From a checkpoint of a small contrastive image-text model: batches of 256.
Rows from block 6 of the image encoder of a small contrastive image-text model, named by matrix and row number. Rows with one number belong to one neuron. Each number is 500 + 40 x the weight over its row's rms, rounded and kept within 0 to 999. All counts start at 0. Numbers have three digits each.
After each neuron's rows are labels from the 100 images, of 14848, where the neuron reaches its highest value: "top examples" is what is common among them; "patch colour" is the nearest of a few named colours to the mean colour under the peak. Only what is clearly more common there than usual is listed. The data: rendered rooms with furniture. In brackets: how many of the 100.
# fc1: MLP up (encoder.blocks.6.mlp.fc1.weight, 960x320), inputs 64-127
# fc2: MLP down (encoder.blocks.6.mlp.fc2.weight, 320x960, transposed), outputs 64-127

fc1.624:524501512567496534485491585524497465529442593473553550496498457558545466549462572493471612477518532462405460528528505554510538541505509500454463450442489513488539501446597536552559547423534569
fc2.624:455500536524546537511515516490503478498475525477552499561514519591542555509482450528498530518522528419476468481502461493508464439505502452478507444490490440518519466485472557460444583494525499
top examples: black walls (71)
patch colour: grey (67)

fc1.249:476593531490514404550501530586489499470485550431478530475459454491574413561536495454486563507557450490479507539464462522566478469511481423495531503512499532528470522471480514490424497475524524
fc2.249:544542520433511506533490496514511442514531486501512539522463488459499456500516462461473555479589522571539517480477505498503514440552510532508520521482467585500518566484515549477526483464534424
top examples: umbrella (51)
patch colour: green (33)

fc1.69:589516457474519431513464449512499459413496441487430466498479518486567471488500505526511548490488533500515517529465435587531552446503462495504523518492541489538559467514508530539467525523465518
fc2.69:514455522469454515465472539508444518451546514517557561506559510481490515507418507490524473461426490491488570483493554475493466599521457535544470524593502500567517483513464475492600459604462522
top examples: black walls (27)
patch colour: black (60)

fc1.672:545509431511459510538541580489475524477454468468472512516441503477469476473574497496515511526511498520447465588512491551500458476456484470478489512437535483449436524466563468541403511428527513
fc2.672:452490487524460524437561504480485511522495443516453460515470476493480527528539441484482470586521481522571536516516509501503471513513546529509438578488452509551487453477568485502471558508503500
top examples: robot (35); brown walls (29)
patch colour: green (25)

fc1.743:520466501557448574511478532498494523557533561491520523508511525554473455557503559538492520474461469426406530539440511503497507512488540527495555514537392502493493569542476484425458528505529557
fc2.743:445515446520518504515431514486500542477512532527476479467450532568512472544414514486489438475551528535551573492496498497491527464534473496514518510448463454468491451514417565497408552523490531
top examples: blue walls (54)
patch colour: blue (45)

fc1.436:516496517519494469540452510546481465508548527484420499494446555464515522539580597561597456534479467461547488463421530536540584462547438445529540519495520477521552544529524482408522415517458479
fc2.436:547448555478472435528472541511485484451541466456523450505523550494533431502475568560520400482433497546533603524540526521543641476498521484537526509549507461502510487605476502497484471546436527
top examples: blue walls (39); black walls (29)
patch colour: black (64)

fc1.13:538514477537506485455442488501499522487480499469485517521527487477510544512511523538531526493488509525469531525531468539570499527512509502497497475481540489436506589516496535519435567501540502
fc2.13:611515505457509515526509451536524516531509500532485463484532462499509523455498436457508527504438531538560482478507556499433497518467524550540433556489553516526539544543483489419485473579479483
top examples: orange walls (75)
patch colour: brown (90)

fc1.412:522463493544575512582427491463555537428495505509412492505497462539531510539432496549511506560526514429492528505494474551563574497537477504528491476486474495452584523512460553466498538507478540
fc2.412:491481532568477443488455465481470505494504510510520453502543534532528468507457512494470459472441468550511509514522533505517457586497499551561420523529501416495483423543427477485554486549521523
top examples: white walls (43); grey walls (31)
patch colour: grey (58)

fc1.594:510509453479493416523531578550514477480528507478484557488482422507520495503512543508460539473560423507509445495424447514496422427529469447436537511540458466529512520450564500510461473462549472
fc2.594:492510511459498566511528504502523475548581490525442493508536508525512448496520495511484520503531470536496551494523548536485552470538472565512518473504449501505491510522510533503472499513546468
top examples: umbrella (69)
patch colour: grey (60)

fc1.684:530533565530527505546510511528537504530428531457474533532472460422455509530523525471477514500538451520440482535438490488453535497490504469480479486456396481522548565433470573537460509442496491
fc2.684:483471504473461484509466506505495523493449510489475518460478481451512557507451474527508543472566523512456495539508416506491477443486447483527453505488501521497486510465395483432479506454606504
top examples: brown walls (99)
patch colour: grey (66)

fc1.581:542465584532477504517478546529457504486459500449493512518443472487513444534508532497540483472527474487430477523463488535482461419509521435442476458493551514460509538449430510504451561453460475
fc2.581:521508497478507473539539507504475457561471515470488535510482462468512509505500495512488534528528412511494442490469474497473499480551539432488497487470528501490544541461503485576557522482507462
top examples: ladder (49)
patch colour: brown (61)

fc1.604:503509480545550505570534575502566602479490543518473540481520505467521439485557460424475589518578514400431487529512526492480495502500506476415423466474522523535499463406513541439488467492520488
fc2.604:507530517448557516488509465461589478536533534491573477511521407468460457543453546473507386595518528578536435449539490549443462491491500536523444457433477398491476506497490521511480408552516567
top examples: pink walls (95)
patch colour: pink (36)

fc1.461:468513463543475513556494489532515541520556536496487542485439478472486482557550527510558520491501475446484502549487445511484500451481487467442484496488474481542472521394493562495390461443535603
fc2.461:531558471498459522510505556539531431540514503536472499504489429492523462495484463471482502499537409541550535510473527488498522515533523619502435591488462542571508496501509565507514426491473430
top examples: green walls (50)
patch colour: green (47)

fc1.748:527475461494512466555530383496524479432454437476549523536474509447470504452492536507552510470471554544484455445490558483535420451439514510508475475517490493528489502451575555587561563508491529
fc2.748:549539475587545519525498494495528497523490496480453387472518477521513463517479496491499511504464461420437452583513468549466529479516493500447478456476445426471523514527454454469491508494424391
top examples: robot (34)
patch colour: brown (70)

fc1.40:480469452541470511466546514483493513462483491478485421447477460505529458517564533489494472562527501535501499518539430546551479427548498442490589490484513535465507547445512505463515531438523486
fc2.40:552479507476466531487554539521493459477542452462555486485548462492516547542573522491487450522473523519558489386527500528574479482474536490548452520543502472500495502533576520444452450506545474
top examples: pink walls (67)
patch colour: grey (57)

fc1.563:499487476453465479519545561552549482460432494482452525542466520556476472491543504393504566517521503494453493558515498503541427482526490457474521444497556593511444542451537485456458491450515480
fc2.563:460518514455444473475500542538491536505469503510480485516439458464548517427466512553514456506539452538511510461487504565526534453466562495502533538497517433501516512573518492505484445513479534
top examples: window (99); black walls (25)
patch colour: pink (27); white (26)

fc1.18:437466463483480508446522499478458498524488529505434522439464510494497488534500522453473521490506428537515480531465498468578434497470506464506596481539489444455514492477513494514449509453516533
fc2.18:536528527455511518484546500504566517478581480516526497501540435460496459555511538466469509513537456581601482434486430553579519495545507526571552519550432361498512553559521589477514460463522501
top examples: pink walls (100)
patch colour: grey (68); pink (31)

fc1.522:524492448511497518537452530526569483451513486537489542512515468493559491499512492496559545474525456476508513516445458537420507483546499494489515497498454472441528500510446547465435461505532503
fc2.522:487511478513464421515508498467561521454560498511428470522519428438466505508538457500518536502523545513561520504508553497475454453530460509535548495451419499515481537467517425498522553556490504
top examples: window (100); grey walls (91)
patch colour: brown (62)

fc1.492:553528490542490492552411450515479486539462575478556462550494436503490487534458539490496476507511524519396422493432436455492526495485523487464481522500494493492536580475471600533493512492541558
fc2.492:619524478566539543530456550517523482507508470436533545461457481490513585529403500549532487489503508481478508479544502529471532445522501474498487476429500506477507567472442526519502495504583503
top examples: lamp (36); red walls (33)
patch colour: black (38)

fc1.675:569510465512506469437471526516519481499418458445538517544511459491479529463443530495564473516503494522489447511465467563513434552504495407467589464428541520422502573447520561515506503499486561
fc2.675:469524481582523498548522469475536514410536482502576500521434482558453519514484462511480565519540537486518488574495524487464495521537552479492371511454457511494512513535517457479453603487448487
top examples: ladder (50)
patch colour: brown (61)

fc1.385:525495514545521493484495478510534486496476458448510527480510486459513563478440503481495509441489543489400499516460520542480451490506527475443511476509429443486511557519467592558458489522558544
fc2.385:527494464560518505515535458494512492506556484525484459506534449530478477501552415485480407485476461557551490437510535514481494492496503565496467539516412530517490506565520525475469486568526530
top examples: orange walls (63)
patch colour: brown (68)

fc1.679:556535520540495492571517552490468457487482535519532494529488472556503484521574565495509481483531479473490441517451507529438456479482499483487494456518547472489553562441481514440494516479469519
fc2.679:423514501554478485480434475483515579495532452500532485516467554467482447507540464503500526548539486480433558535527485494536531558502497468535568478555504480509467523444488482494465507511498508
top examples: white walls (27)
patch colour: pink (29)

fc1.381:549498508553572552507488499479519448447427444570496473447531508511539481539474508508500502484492480341487516516414404524520484475506516513454500531422497497506517524526509540553488462443477536
fc2.381:562473502441510498459505514493511457469508491577524545479507461560531474430476524472518411433488567596543451412481468515527531558490463569516514545512509455557509513519482481441506446538422464
top examples: green walls (81)
patch colour: green (48)

fc1.764:522517445553438523599456509527484496549486432555498445522484436500449539442436483506511501503538491502504465547346428541451494529476546481480477540519501552498500544446467575464444470452460523
fc2.764:483550517515466546527506545535443459476472517530503466499546535515484496449491451564481598520537509528469546467514444486494533555515489529486393597433492513555495527526497497520512489515528426
top examples: green walls (98); count: zero (40)
patch colour: black (70)

fc1.132:551540564503495447503464520530513526637488516402508503473469444452523534444411543503555498428525532517505478521474467523524553517507508462448503469526480546519545569519392509483483503475530497
fc2.132:518455565456522428536615514520464506518516518483440469560567536466537493484614457471516516533440517491560502552517548467505534525449460540522519535548552437526503495503619437544512506523469498
top examples: window (100)
patch colour: brown (65)

fc1.73:516471474499541482548484574441517442478433472442410502516508478485551519468503540476501553482517497505466485530441393504495472491513472500454486469431495502469457533488453565517461529512541547
fc2.73:492507472477494530502518510521395505527465516441556507496507450461475563462449460442494574438499478491455475490476473478480501496513489453485433505485507571517510511458458470443526440483596481
top examples: umbrella (35); black walls (29); green walls (28)
patch colour: brown (72)

fc1.134:513569517568508505512578476549494481441507488430441550553496499520487406439504548506514577523453498517503500537508493577513500394556447411499478449482457511490486581454449476508383511486525524
fc2.134:431511500463458482482462518543458555512467566548540503505548525497527486519449477519489524497529455511499564587498509462490495521501556592512427498463430516532494459529476460422565492571563570
top examples: lamp (40)
patch colour: brown (61)

fc1.205:518514523590493533520448478460492470484495547551470539438379525496511485542458562481522525460521455477478469560453417531524560460479515486450494499436497482522473568402495532484414475416530576
fc2.205:535540496525461521495494547496507503505492496579479471484510447537480482469469451528488474542502457497499488511442512461493537539518485644459427618495481534555489481509536531555441467511472434
top examples: green walls (89)
patch colour: green (43)

fc1.254:484568467519505486538512563525519522439524480505404530462480435425457505525495509459470603487501490452491496500440468530520493459476442475442557559514442536559516506422493526509421502481490560
fc2.254:537525495402464513537477499517526448505491513498466511491454484539528483448497477423504522504576518479527553500519498518506551475535474527532530523527519550501461502509499496523514441483540510
top examples: umbrella (53); black walls (32)
patch colour: brown (60)

fc1.257:521539412524480450539511533542540476486482493393553451504452480496495548460510484452554525461527513486477504550427433565487457541501495458442526452534532510505535499456532466501508546458497567
fc2.257:516515458452505521493536472532537452472580450513539556497493472476473504521508438530472563512469538532554482462487569494433543490517508512516505536504459438482522556500547475511515579517505498
top examples: lamp (46); teal walls (25)
patch colour: black (48)

fc1.642:631608434594504463516525517513523498464438500469488502479488433450465569527498528478543495437531510493510418559501485490432551573476529516500499472438504521459512514556532482498490511479470511
fc2.642:482520503511520503483514490497541488496498470505527478495442553555486467471477493513464510538533466493489528430533565500452487595517532485529549508528455489513496418519488520554503513487514536
top examples: robot (38); ladder (34)
patch colour: green (25)

fc1.122:523518493520458475516529525486511578481423510526532479449453481537437486436462542473552526495522470522435499544484484532473490478520516476475553478451502473450451579443483485491462529445503529
fc2.122:433525511504521502459526489528563473554499478485475486499486500475502527543524473495490508539478519502504485508443553479486526460500531430481513503511431583520494457486503477515516585508502525
top examples: count: four (39); robot (34)
patch colour: black (63)

fc1.104:491519485564552471476545482450521480457486465452469520495544431518478549497516500497480514452510531451423474515519465523549460473575493511468499432450471539536530545466492509503472506496548524
fc2.104:466488502495523486520477480535516538531481487514569475495449435502520488470440531455527522491521616490511484516448506474473487568498536524480429547510486502502528509536437479474550470553554503
top examples: table (34); red walls (32)
patch colour: brown (64)

fc1.446:535466517562466459499474517488529467520451493460495497561504432470469502481479541520536456509523465481432406511451475526548535435601498488435518456439536534469469512450473548497436527446489526
fc2.446:383524482479415550503492476528501634551542521522576505495507529506492496534481433473487541504533457444515502511470543467452463539547524468486477491547438539544452452501525514580606596522500448
top examples: ladder (58); count: three (42)
patch colour: brown (77)

fc1.357:474430476481475473512523480516492504554475580449515539442406473458506483506460502399516511464568453554488466520487486486484454477465471461521548501530485452515521514428478504537522465510483501
fc2.357:520510541473528536509551538499524542468580514549576542533427434448501423470502606462524493511514468498558484427449427570552456514515496452503527499536491362489522580455533519463546506440461488
top examples: red walls (58); pink walls (39)
patch colour: grey (68)

fc1.498:553492513534524474570531503475515480582524497466527468527481465426461443480500539492529531495503504490469445578436462519506470464493512486494490481486462520511443554466506507487460506468513551
fc2.498:403511479469508509445524498490525518482494470510505554511431464543491492457545474535484457532579516611510504508504528473493471478480526487513424517462463512458488456495539463498483516463548517
top examples: window (95)
patch colour: brown (62)

fc1.46:537490463630469480540501539455492491494477535528440554429407520465500431512479486477524510407465470451489467569456485522486492440485521514423462502458465501523458546402516552478472465424521547
fc2.46:545502502501455514480516550517544516520489483555441471508523482483497470500485445529482430541461470497476518551465535443518553559552465619467458635506480503567494479490526578544465474534464471
top examples: green walls (45)
patch colour: green (54)

fc1.690:550560438475468487520481529518518490529457493433484519540506461473509450502472502455491533521506494521526510532482490498437472531448508453465453471428493556512482491401468483477469506522516564
fc2.690:568550550498425481506481478502527461454519487545570437510487498589503495487472515519485523544553467420529503560520502530497478539511503528512412436546464436479498506512480540494511535477532486
top examples: barrel (36); lamp (34); largest object: barrel (29)
patch colour: grey (79)

fc1.191:499496414561542531518497484491509453509471580532500559530478392522422441503526510563523504531498455423456494526442478519505499523477488510444476457422489498487516512426572533490493490415530595
fc2.191:530542480537481508513510568528526476474455505551488449498457502544520478512470482532504418487490475479507467538472433525511528560519473580485427569466536475550527538533504538529424496476415511
top examples: green walls (71)
patch colour: grey (62)

fc1.336:496505435495503484535501481523490486441517502479454458457472478456540511550520506472450521494517510503471487576499494485507462461545492522452556490472531513512478535455476459519444556466539497
fc2.336:428519516511465560551498530501496509561460494477446557498530533515515534528486441497484515464505482568540426537448455508525545477546474626468488464544520603491519535540566507503492503485485494
top examples: black walls (37)
patch colour: black (38)

fc1.618:541525466463501476512478514510501541463533581467432527435492530478508512503436513499525563451478538421526523518503507577525573502496472475558518494414469509513491518512461453543437518525486522
fc2.618:538497523483465463496443491498515536547503512523481473489538521518565478443483548574492465400463510566523566579530496523525530542516498544530498539507517448511504455546445541538535477536451509
top examples: red walls (37)
patch colour: black (39)

fc1.378:539467490570486456498525523491565500523495543394503467505522444447486504537515581428484520460548497477535453589455522554507559500459501486474487491523525517508487582529522471539596487475448521
fc2.378:540507562484511441559517514528580507482518519517500515510549566487538438498530489528510457502395478448511494521525511500467504576518404563505513472555494463470540476566494509501456496514509499
top examples: window (96); ladder (40); flower (34); white walls (26)
patch colour: brown (62)

fc1.298:529552386504550518588460505525513497546451522497580557494459372422509511444479501481504516535525468495544506493479496516467486504492550413516514504556500483497516508448488572508524541464550576
fc2.298:481533508568484487557510516508504432440496498546540468511509580533483504532545482546490520505528465494426485469455490475437506547501478517511342486451472488531554489530472459455514516472539490
top examples: white walls (69)
patch colour: pink (31)

fc1.269:531507483567509484495460507464548457549482434532446484503444495509484497507463610492601486500468504490454515484527487577560526565494455420472528434465523557483451602478491513570473583466536524
fc2.269:446520462544521498517517516474499515461490469479533463473398455545496586514517548501518464507522465487535529579483474531533495476467501462515505493457512451453476576517494437585476569433453502
top examples: robot (37); brown walls (33); black walls (29)
patch colour: brown (62)

fc1.657:487514438602480547566477496513456521471478542499464605478485484465502501533528490494538509509511463378452515547451427572487499504496494489456480508506442483532462516427504535453425532479510551
fc2.657:555535501500512506502471543566547460587536518559472508476479411517530439451451463512499488488552460530531527502471504502516535526542478637494450626486470500554493498522509525491501411503467423
top examples: green walls (89)
patch colour: green (31)

fc1.366:566455448549559502487472545477517505501479426501406519427454413537513522496472517489528524476529465470499496499474468519506540482507462479474500492419497552463476555532514518510472475471486564
fc2.366:519517509613501516528476526532505534456384506534578494536496442646528500518479494480525502520500468542525497547491411484511493485486526537508505481470504527480509453539470495480493473484448467
top examples: ladder (41); brown walls (26)
patch colour: brown (63)

fc1.752:565504491496496509490534511487517459504456512509477538498548421497491506527457515498461527444445444521396469501464474507531460480565493504437511481552426459499470538485504517542469484486515581
fc2.752:459500500476517520427518462488503557518481506481555472511608502480487503507466472500451473514596466520437488550470443487446501492458521631520452470472441522513483478501492518517483489605516507
top examples: orange walls (90)
patch colour: grey (58)

fc1.761:525443457533516493517506499530483474535430517514533402423434422481602453539510549524501517449544446531470440546440433558486521490466495517485502460423461464506503535465574518544522471452504549
fc2.761:479480500488509525445498548548471531498511522524601520520453465451508501464437520445475516530557506454551512500458519525518506532499528447460508509482532506524502504455468470473588528517475469
top examples: red walls (100)
patch colour: red (46)

fc1.79:554446516532453483498511473562541514461462523443530507471407536481518462500458479517461503476546493482460459518471458497491450514543467503463538503459445485473460509485492428477526539490544492
fc2.79:515464479510503504527506532493536531425500476513598524536499441502500471496468571527459468524519428463473503477503514565505528521491479512474539473518477475494500508504471484517584523519469504
top examples: red walls (100)
patch colour: brown (64)

fc1.483:509543449586533461563464516476573488503469476474402453496551540449395545495541469436492539514510510419468470511371515497430428500469527535454507514480516500569504501472534521498486510522532516
fc2.483:507500485533468540526528465441509432455558510525453509499477530535481428513494487477475534539465484466554551498590528523462465561518454521533441474497418451494481522459521467516512545560491464
top examples: pink walls (91)
patch colour: grey (91)

fc1.762:489497497492479520547482479545559444466523456459539486487483417462501479492532581524531551499496511428451490514451401474409484472566482428455526478493506542423538494439424500499464475519537491
fc2.762:525497553513471441548467496498500509514522473509483431529505543459523538488448531568533468577483482532513495427480592558466562532515490491569491491500491478473532521565422470508543448514416487
top examples: brown walls (63)
patch colour: grey (67)

fc1.60:468481558506493558535463417504533398504520498466506506512517441484502572465523594527499577541511537480451455480425499520460484512565493509483529458483496489459575513470446549474487482531574489
fc2.60:500495528538496456555491480485500561502514520477454441520553496502479500545469535582501518564439443544514544451497584541426564501503478486518474479476452477472474507590449517500494532507479481
top examples: white walls (33)
patch colour: grey (72)

fc1.605:496503470548495473506510480503525500538501516488481527466472466485568444542487492482530504451464428556505537513492489519527439507462467427553580471535563463500506545426538520459509497454485546
fc2.605:463548439501439551453513462500506502475561499496510506457466491459504547548464540430453476514557457568581541475509444505581483482493535534566463495528410398507461541495515512471436506458531565
top examples: pink walls (100)
patch colour: pink (26)

fc1.322:577548503557443434552524539496525451520443498482476509540538548510479511462508495486500539511540445514423432572434444456513437493568500448417521445445468502504512539453502561489486524439569500
fc2.322:470464514534494491492539471491552490537500460423402503455438505470498489511486471468508515513467654501485513533510463498506519504523496490485505452523448515493506535472528481563522556465572531
top examples: barrel (57); largest object: barrel (46)
patch colour: black (93)

fc1.682:620506447527496436538473460515536482455500560470484450512506539471494508591423574513497507489502537461510490483423520570521497470466470478464540434564410523438548611497411543543543528517481480
fc2.682:550445501543481461528484502477555533503518482484495480515529509481521435440422519564532511486479479564533570567512529523535573568496477513587454528472475507486517499567453465519488375538518521
top examples: black walls (31)
patch colour: black (42)

fc1.178:483441450530500480537468447500496506510478414494497523555493459533517507539573541463501532575436452535480511553446475517459451472484507528477500460530437479472448514495554531483352509478534559
fc2.178:491560470568429488520506462512479481465526496499468400497497469501499443507525467498439515457567532541550511493527536503487490447495521498513525522485471475487520534533515493518540509545478426
top examples: black walls (31)
patch colour: brown (72)

fc1.606:535555510527529480533510524414520481466424508447472500485484472452478474503465547458469499472480548443440529525457456524498518489511466520456543425438465552522502549460510575508460474438530529
fc2.606:468503506486500507471525504511485500548497418508540566504450470460527489508480465475506448480529517508493463428583498481503505505488473438510499505486480571495511471472416572447521452528560530
top examples: ladder (45); count: three (44); red walls (27)
patch colour: brown (61)

fc1.389:493468527465489479518562466499532468468559423450529511486539480433469540445539501476456528527502513499491484524469547503486433477520468504441507522522521447523546531436483523516494461507519510
fc2.389:488465533496489544536518506476524458524502501522429489537523533568452442509512477575514413530438467558444500429549468530499503511577440535529540518546420470536490551547555483478487514494514433
top examples: black walls (46)
patch colour: grey (57)

fc1.723:528508473484567442484488508531554452470427491441490506507546443534510464486488499496544501462448563469431455580503477492528478482493452468449528406465561452484508492428470494521496572516510564
fc2.723:422512523563465521488531503513528439498460509501557451536462470590518550550504494561496481616486422541428500478565481524509493486522539490508469495482505438563504449494510417513501552509506468
top examples: lamp (55); largest object: lamp (28); brown walls (25)
patch colour: green (27)

fc1.70:519420499513548527517534565530515409491512426506512457533540535451513432488510489522485520462567575438459534537541525539472507445488450462440486523442504544569521523491468510489444481513521533
fc2.70:508546580498465585486471488515453482534507532555506456581517438503501446570460455657497473527518539509539494452559505488494550561487506500492493522500507382483528488505514512568502527463473483
top examples: blue walls (99)
patch colour: blue (41)

fc1.754:471577482584485480560531576458479468549475545486534503515493449575453439487562512458500602519486480447442426493500508500494506534506515466420510481488531446528529536447529486503489504419509519
fc2.754:446511451466529498496517482485491493539474505459532496483461551558499556476497452396493502569499481525463524475448476496509426500472505425497504511511509405539488487464497525465472591495464460
top examples: black walls (66)
patch colour: grey (67)

fc1.406:562404503570502488513554481414517465425456433480493503489521498432497518501535529455405503498553464466423493516453516520477480467551488537428499473478388499479519575475534499532525466512523516
fc2.406:490431526467484505459512513456539497527546472488588489523524533487480435479532477481491495498554464379456525556432488509486541502498457479490520473545418445520536527483524561497554512534494526
top examples: orange walls (46); lamp (34)
patch colour: orange (25)

fc1.543:543495428521563480517468450456522475452478513460494459480506484442546487517449546462443483454478562465507432525446488489453479475472446482446548482439526545539513543463483560522505496509475482
fc2.543:524483530570469445562508491488513500504491506510491507541463529528497525472486539526562497542444447520523485513490561540491548549458456531552459516446521475487481490539493382470544452526493520
top examples: brown walls (50)
patch colour: grey (70)

fc1.113:521440472502546494552474492574510504537498490483522481453426483495565428464554525546532499509545436502471489503463493520533451439592521501470528455563463468449496529449517557458430465427515503
fc2.113:493532482552478500509526509492544446479559502520483479503500409507476474561530471498464466514489538585577473538474545479516505456493478489538416533542480441492535529546556506486489461603567531
top examples: pink walls (66)
patch colour: brown (74)